A small image classifier, trained from scratch: widths [64, 112, 192], batches of 256.
Rows from block 3 of a small image classifier, named by matrix and row number. Rows with one number belong to one channel. Each number is 500 + 25 x the weight over its row's rms, rounded and kept within 0 to 999. All counts start at 0. Numbers have three digits each.
Before each channel's rows are labels from the 100 images, of 14848, where the channel reaches its highest value: "responds to" is what is common among them; "lies over" is the class under the peak. Only what is clearly more common there than usual is listed. The data: made-up road signs on poles. In brackets: how many of the 100, against the usual share in percent.
# convs0: first 3x3 conv (model.blocks.3.convs.0.weight, 112x112x3x3, each kernel summed), inputs 56-111
# convs1: second 3x3 conv (model.blocks.3.convs.1.weight, 112x112x3x3, transposed, each kernel summed), outputs 56-111

responds to: 30 (60 vs 3.7)
lies over: face (74 vs 24.1)
convs0.78:496509484486497525481501450499482481485476510500514529481515473490500503513515439484492468505476498503470494503502505476486476524527494508462503486511503520520484487464
convs1.78:449506463500496494515541511460543515528503532527504505542477502537527487455504542481489484517485490489467528488508488487506473490489468523518510500479490483457485506543

responds to: ring (55 vs 3.6); drop (25 vs 3.5)
lies over: symbol (78 vs 2.3)
convs0.34:453504460488489476484466472488478475483459491499479480457509475493464443480493464464500468488466508498493503500507512528510479521504536521463482463504522489464550518488
convs1.34:477505501481499513518509529504511510499501500509494532539513500519502548495498514498499499485531512495435538502462510516440458466489506533516522547455512515530476490520

responds to: 70 (30 vs 3.5); 10 (28 vs 3.5)
lies over: face (77 vs 24.1)
convs0.14:491461486487486485472489499540476515472482496493505488508473469491482452480450492514496510464504470489476437486470518459473524479503518443459498476478507485467513494478
convs1.14:517477458447487483490490487493487488530508512475495527455513477510494494533478465477529505563536496486470512485475484485483483518481465481508501557494514482518518457479

responds to: Z (45 vs 3.3)
lies over: face (49 vs 24.1); symbol (43 vs 2.3)
convs0.80:486488459530515480473457463493513521502490511523477498469483501469507528504447490505500487515513473466473471435537501502493497501508515473483480503518468509497513548481
convs1.80:507524499476492511497498496527482490453458487491486437505491473545486447488512449539513491472508493508547513504498493512511507485522520483504504452527501469535507458535

responds to: E (28 vs 3.7)
lies over: face (87 vs 24.1)
convs0.50:480529455479476499517518473520483489481484520485505484466467497514493489467467504461494499491482472495434453508509509468493430490483511483470512472512493488477466474478
convs1.50:475505529498516505478518492469514506477455479502491481500518484503502521479525495497506502472521494475466476497493487464417525515494494506503501520474525498543485482544

responds to: 30 (76 vs 3.7)
lies over: face (62 vs 24.1); symbol (35 vs 2.3)
convs0.19:523467496444478500494472430471490491488477487488510497515521489466517525513503451495481477482483503493446456512502487486477483466477491474428472497436472464492506473490
convs1.19:465523475520494486492505452482497471533544502495478531521464499498464476452519539490496481488462491506482500491521511503464456475492499482516525480459487491494483515499

responds to: E (42 vs 3.7); 50 (26 vs 3.8)
lies over: face (93 vs 24.1)
convs0.27:524512505453495485461497453446491463487481490471492474506480512495492461464485491503494484466490479500515491533492476508497512501529491479479430470484519473500513463529
convs1.27:445540478497474496496500490533512495481552468485469495504469483467489478484518531482499519481501502487462462498528492478499457524496522533524544470483518501487499485479

responds to: 20 (46 vs 3.8); 10 (27 vs 3.5)
lies over: face (61 vs 24.1); symbol (37 vs 2.3)
convs0.47:457503459465515463442507473504502505530459539495489524491481481488480460482483486457503502480486484491480483485506508501490468507489514458463487493506502505478482518460
convs1.47:510497498513494500456471480506457461494500466490520466476469524482471503540513474527525504479516505548525497503514502494466505500511519549544503501489497483521573517466

responds to: P (54 vs 3.4)
lies over: face (82 vs 24.1)
convs0.61:488486507450467516479549429499471492508438491505502533471500491510492554494502488492483477508453507482514453497518478501475503503490527485497474499503485497461496466497
convs1.61:465487505550508549468456508447529510498487484513474503558461484476504505484491507483492519518528479530521527511533504529451530493522494526521498496473500497518499532486

responds to: 20 (56 vs 3.8); 30 (34 vs 3.7)
lies over: face (79 vs 24.1)
convs0.107:506498471539514446488492508496512484478500491510495456514474442500487506456469542504465541504501500527492480499468465510457485485496508467519496490513437499506480514520
convs1.107:503514518479493457505494505494492527521487518482494461520506509547515514519520482543573531529484496491470519518516490524511555491492508502539474537501531485458468503495

responds to: 30 (59 vs 3.7); 50 (40 vs 3.8)
lies over: face (53 vs 24.1); symbol (47 vs 2.3)
convs0.76:482501473498478463514537479460494495512483505459478470490517490547478494466513512486471447489496503478505465482512466477511504537495480465475453504465486486518505477500
convs1.76:497509502451480522501491526523530507477519471500503496509488527456494489536517560514516463525488505525526513486487491478462440514461519507513493483503510504513471475495

responds to: 30 (34 vs 3.7)
lies over: face (58 vs 24.1); symbol (41 vs 2.3)
convs0.39:458499502488476475521504470491488480470506482508485456487519463482506501466498487500484481474480481542430513522452448485488482496482487511474507484487460468484489457527
convs1.39:459532488529500539505518480524498527504470524516491557512489527506501545527490475511546512492497481535473513511470498474504495513517512506513471514434530465504514487481

responds to: bar (25 vs 3.4)
lies over: face (97 vs 24.1)
convs0.89:465479487494495492452508507435455463494479502478518495463479471452466501485474471491491506485465513483512482494517477464450499477458478505513455463486498462464512506486
convs1.89:507498482472524444545486505530546516519503517531531501505497505541515509475493509512464505526511505463500470501493510516501492526521493461478533518525513505525489506529

responds to: crescent (37 vs 3.6)
lies over: face (73 vs 24.1)
convs0.108:451480495473514484459510464485501517491485485442516467478491484486491486504506503504493483502465511528467471479522503467524444490453480454508486466489479492471501523481
convs1.108:534531494452504545520507511506496476509456507479529486509485471519493511520490505472530511517503500510516487510482496507461487484482480421536508548510514490479498496495

responds to: 70 (46 vs 3.5); % (32 vs 3.7)
lies over: face (75 vs 24.1)
convs0.79:447486480495486526484494443487497497447512492527504471480467514493504489496494505484505451514520508498487489493494504494484503487519509408491458463446511470475514530507
convs1.79:490510487482549478493500529467465482496504499471505510477514440493487513488475466511495516480487502501474518505464501501537480533463489530546480522536488482504485496511

responds to: ring (32 vs 3.6)
lies over: face (61 vs 24.1); symbol (39 vs 2.3)
convs0.28:507481525486478514516493482480529485459514461488499486509512525485495507513478479493456458548550521499464470503482484496498496484530491505499539482451473525547465462535
convs1.28:463517473502511487526505527518474507493534502495467466514509523520495480434518529493505517438464488497443528499530513493511473483498514496543530496493499497490483508510

responds to: square sign (93 vs 20.4); white rim (26 vs 8.1)
lies over: face (95 vs 24.1)
convs0.15:447493485506519489529486454454471469504449513475467493511490477512517464495468501472475466470471524489480482520507494513482487500458534468469467484505522462486512515498
convs1.15:512520520458475492464493499510518504439491500519545476495523558491499527517501470524552501464544515517486527509456496480471497497469488495516494534478520519472478480517

responds to: 70 (48 vs 3.5); % (34 vs 3.7)
lies over: face (88 vs 24.1)
convs0.62:496496496495488476499489510475537550460484480492502477524481487493479491496476467472475519518502499530528481509532490479516478522484449447522491474484456532489489536521
convs1.62:475465498493457538512455513522463485492519484487494485469474475467499493525504468510526511518521505549535527509515513509539496472485553504487509518447520465501495508502

responds to: 20 (54 vs 3.8)
lies over: face (95 vs 24.1)
convs0.65:508500555489515454497466497480495514538514485487518492479521465530506505485491502518441507508486506473446494482442481523555465477540507523515505516533460505533484487462
convs1.65:475504470474523505516501493546501493499521518495523532543493552499498494503555514497503489493468478506555507496485484462509482530499477506510497492466499515457517543476

responds to: E (38 vs 3.7); arrow left (27 vs 3.6)
lies over: face (96 vs 24.1)
convs0.68:515508482512485473523488501521502491510512517470491479530466528522471484447464501482497515492518487511465431537503486482525454481510469503500464485529475498498489469501
convs1.68:500503533496484518474497469517509504463476517482473463455509492475495502534533518496509501505496500496553496473510493463422513529441481489517518481503496528476546508463

responds to: 20 (25 vs 3.8)
lies over: face (90 vs 24.1)
convs0.45:514503460444504470479500501520477491482480522441493442489523447501464459463469476453489509488487480507468466466475488503485475489522484535474482482468491472499491500463
convs1.45:451524476489487498546536514489508518466518507531490501508437503507517544495485474507509486459521508518428486519500508481486465513463502488523477501505513528506509491509

responds to: Z (27 vs 3.3); 50 (26 vs 3.8)
lies over: face (95 vs 24.1)
convs0.55:502512485488506485512516499555536485475512530491494493519464492530474496429457487479504483510506505524410458501505497463505458466512494481469476488517528509511491493475
convs1.55:475515450445489475510511482515492521504498508498449501471496507525529511544501501528515502443508486494481477495504493465509475488453524500518498481512495499468517517503

responds to: Z (72 vs 3.3)
lies over: face (100 vs 24.1)
convs0.93:475523513473482473513483510494487509499479496484508506444535472535513487502526492487506507466489512485481520492469463464508491517511491527510519502530513469508453466514
convs1.93:527463540508494508456449489478479497491494437478496490503523513519498483503434515487472496503495505516521493461499482526530519485514488503454474483508464522493481498489

responds to: P (50 vs 3.4); struck through (34 vs 14.9)
lies over: symbol (42 vs 2.3)
convs0.81:502502485503477511462524434506454462509484495484511521485526491460483467534482488506493521443484461434518502472502470490492527495495460509500498504452486465464482486499
convs1.81:508482471543489495494473476500527490507472491480480501517458533497496476486457450483515527535490525519503455522528511478504498507540513509515503515477509516527490500509

responds to: 70 (59 vs 3.5); T (30 vs 3.6)
lies over: face (82 vs 24.1)
convs0.21:509490495541496476489542505499429477520547486492488525492537458470495537475489500504474511488463460514481532508485490516525455476502516504522519503487463475478491512514
convs1.21:443499512530529514509486486495538520468466525511471498498476509496495498539452458493496489496498510481496530496487512462534452530476528498471451484523493525456497515477

responds to: Z (50 vs 3.3)
lies over: face (87 vs 24.1)
convs0.54:493552506465481484517477502461497513503462537513467508468505500521516465503528486505512503457479490503485483487432444490485484525516497529492526507498464481517455470490
convs1.54:538466516524456522472478506487514503517494455500560492500505495514495492465441505479480492524520514493501556499523502484546509494468525443488505508502498536478491509533

responds to: 20 (42 vs 3.8); 30 (37 vs 3.7)
lies over: face (69 vs 24.1); symbol (25 vs 2.3)
convs0.2:466521492455479462497494473451504476497503501494480489486491468506512514449488516493508500506471497500455516491483490495475464470461506494498474508456533470502460511510
convs1.2:498505492479469508484525468513496485551541454473515521545538522503494503510528548541514487519513502511524449457524488524513536549523504511509504531430491515510498503490

responds to: 70 (81 vs 3.5)
lies over: face (75 vs 24.1)
convs0.69:493509515513508486517476484467486497502487529490484482515501496517470512496469464470500499497506489502470410483497469501529483493525501481495505507509422499478471502504
convs1.69:453490499466469498493490488516489487492503512521508498451516495488499478479482481513501497476483508508475554520514526489493487487473540496501478487529513457475440464468

responds to: square sign (43 vs 20.4); Z (31 vs 3.3)
lies over: face (73 vs 24.1)
convs0.106:478550487448486478511491495496507508489495495495506469459543492542511498500494495481505511474489481483471529476450476474524486509505488515488506499513498474512451464498
convs1.106:517441555522507493458445517487456515514497442495508513509487506498506500506488511537502497515499518546501504487513478526542500523520493495454484517503481539487450506465

responds to: E (32 vs 3.7)
lies over: face (72 vs 24.1); symbol (26 vs 2.3)
convs0.25:496510516514479468506509481479518502479451518537490473549480500533460562500502528458473483524513510508516477533506486474520488504508485461482489513518474505495518507511
convs1.25:513537473508479493437498478496462484458471479462499512482527563457482458510522506483519519448501528507472514523493515504484461493473527531501505484499521490476473474467

responds to: crescent (41 vs 3.6); & (27 vs 3.6)
lies over: face (69 vs 24.1); symbol (27 vs 2.3)
convs0.16:502519449508484460505523511479547489495496541486522503508521479543474528469431482473470538512507494466464521477516511476502464529527472499516473500494495505497537521518
convs1.16:483508493489496490504483505490474490497446517488485446477517474518498445513519520485502514481481492473529498486498486498506497454450445490493501469535503478488440464476

responds to: 20 (35 vs 3.8); Z (26 vs 3.3)
lies over: face (97 vs 24.1)
convs0.36:478505491484484533475499434506522503445524483501474461542496479489485488493487475467503530482492482477511453487491520497503501447505537472489478488470526469479501522507
convs1.36:481483478481538490513499516464469508468455501471502526514489476493507496534469452509479490469530485498448505491542499504456482464517482495515487488545494497531523493481

responds to: 70 (27 vs 3.5)
lies over: face (71 vs 24.1); symbol (26 vs 2.3)
convs0.70:481548498471489495523528487468495489501485511518492536446541476519508500507519486493491495469494508484497499464425499501486492511491484488454496469494492484508458470486
convs1.70:505535508476526501491466498465470489492487475503508467518496500537495475445455502492502472494515498488506573480475497444512484492483469493525498520505494513509534524489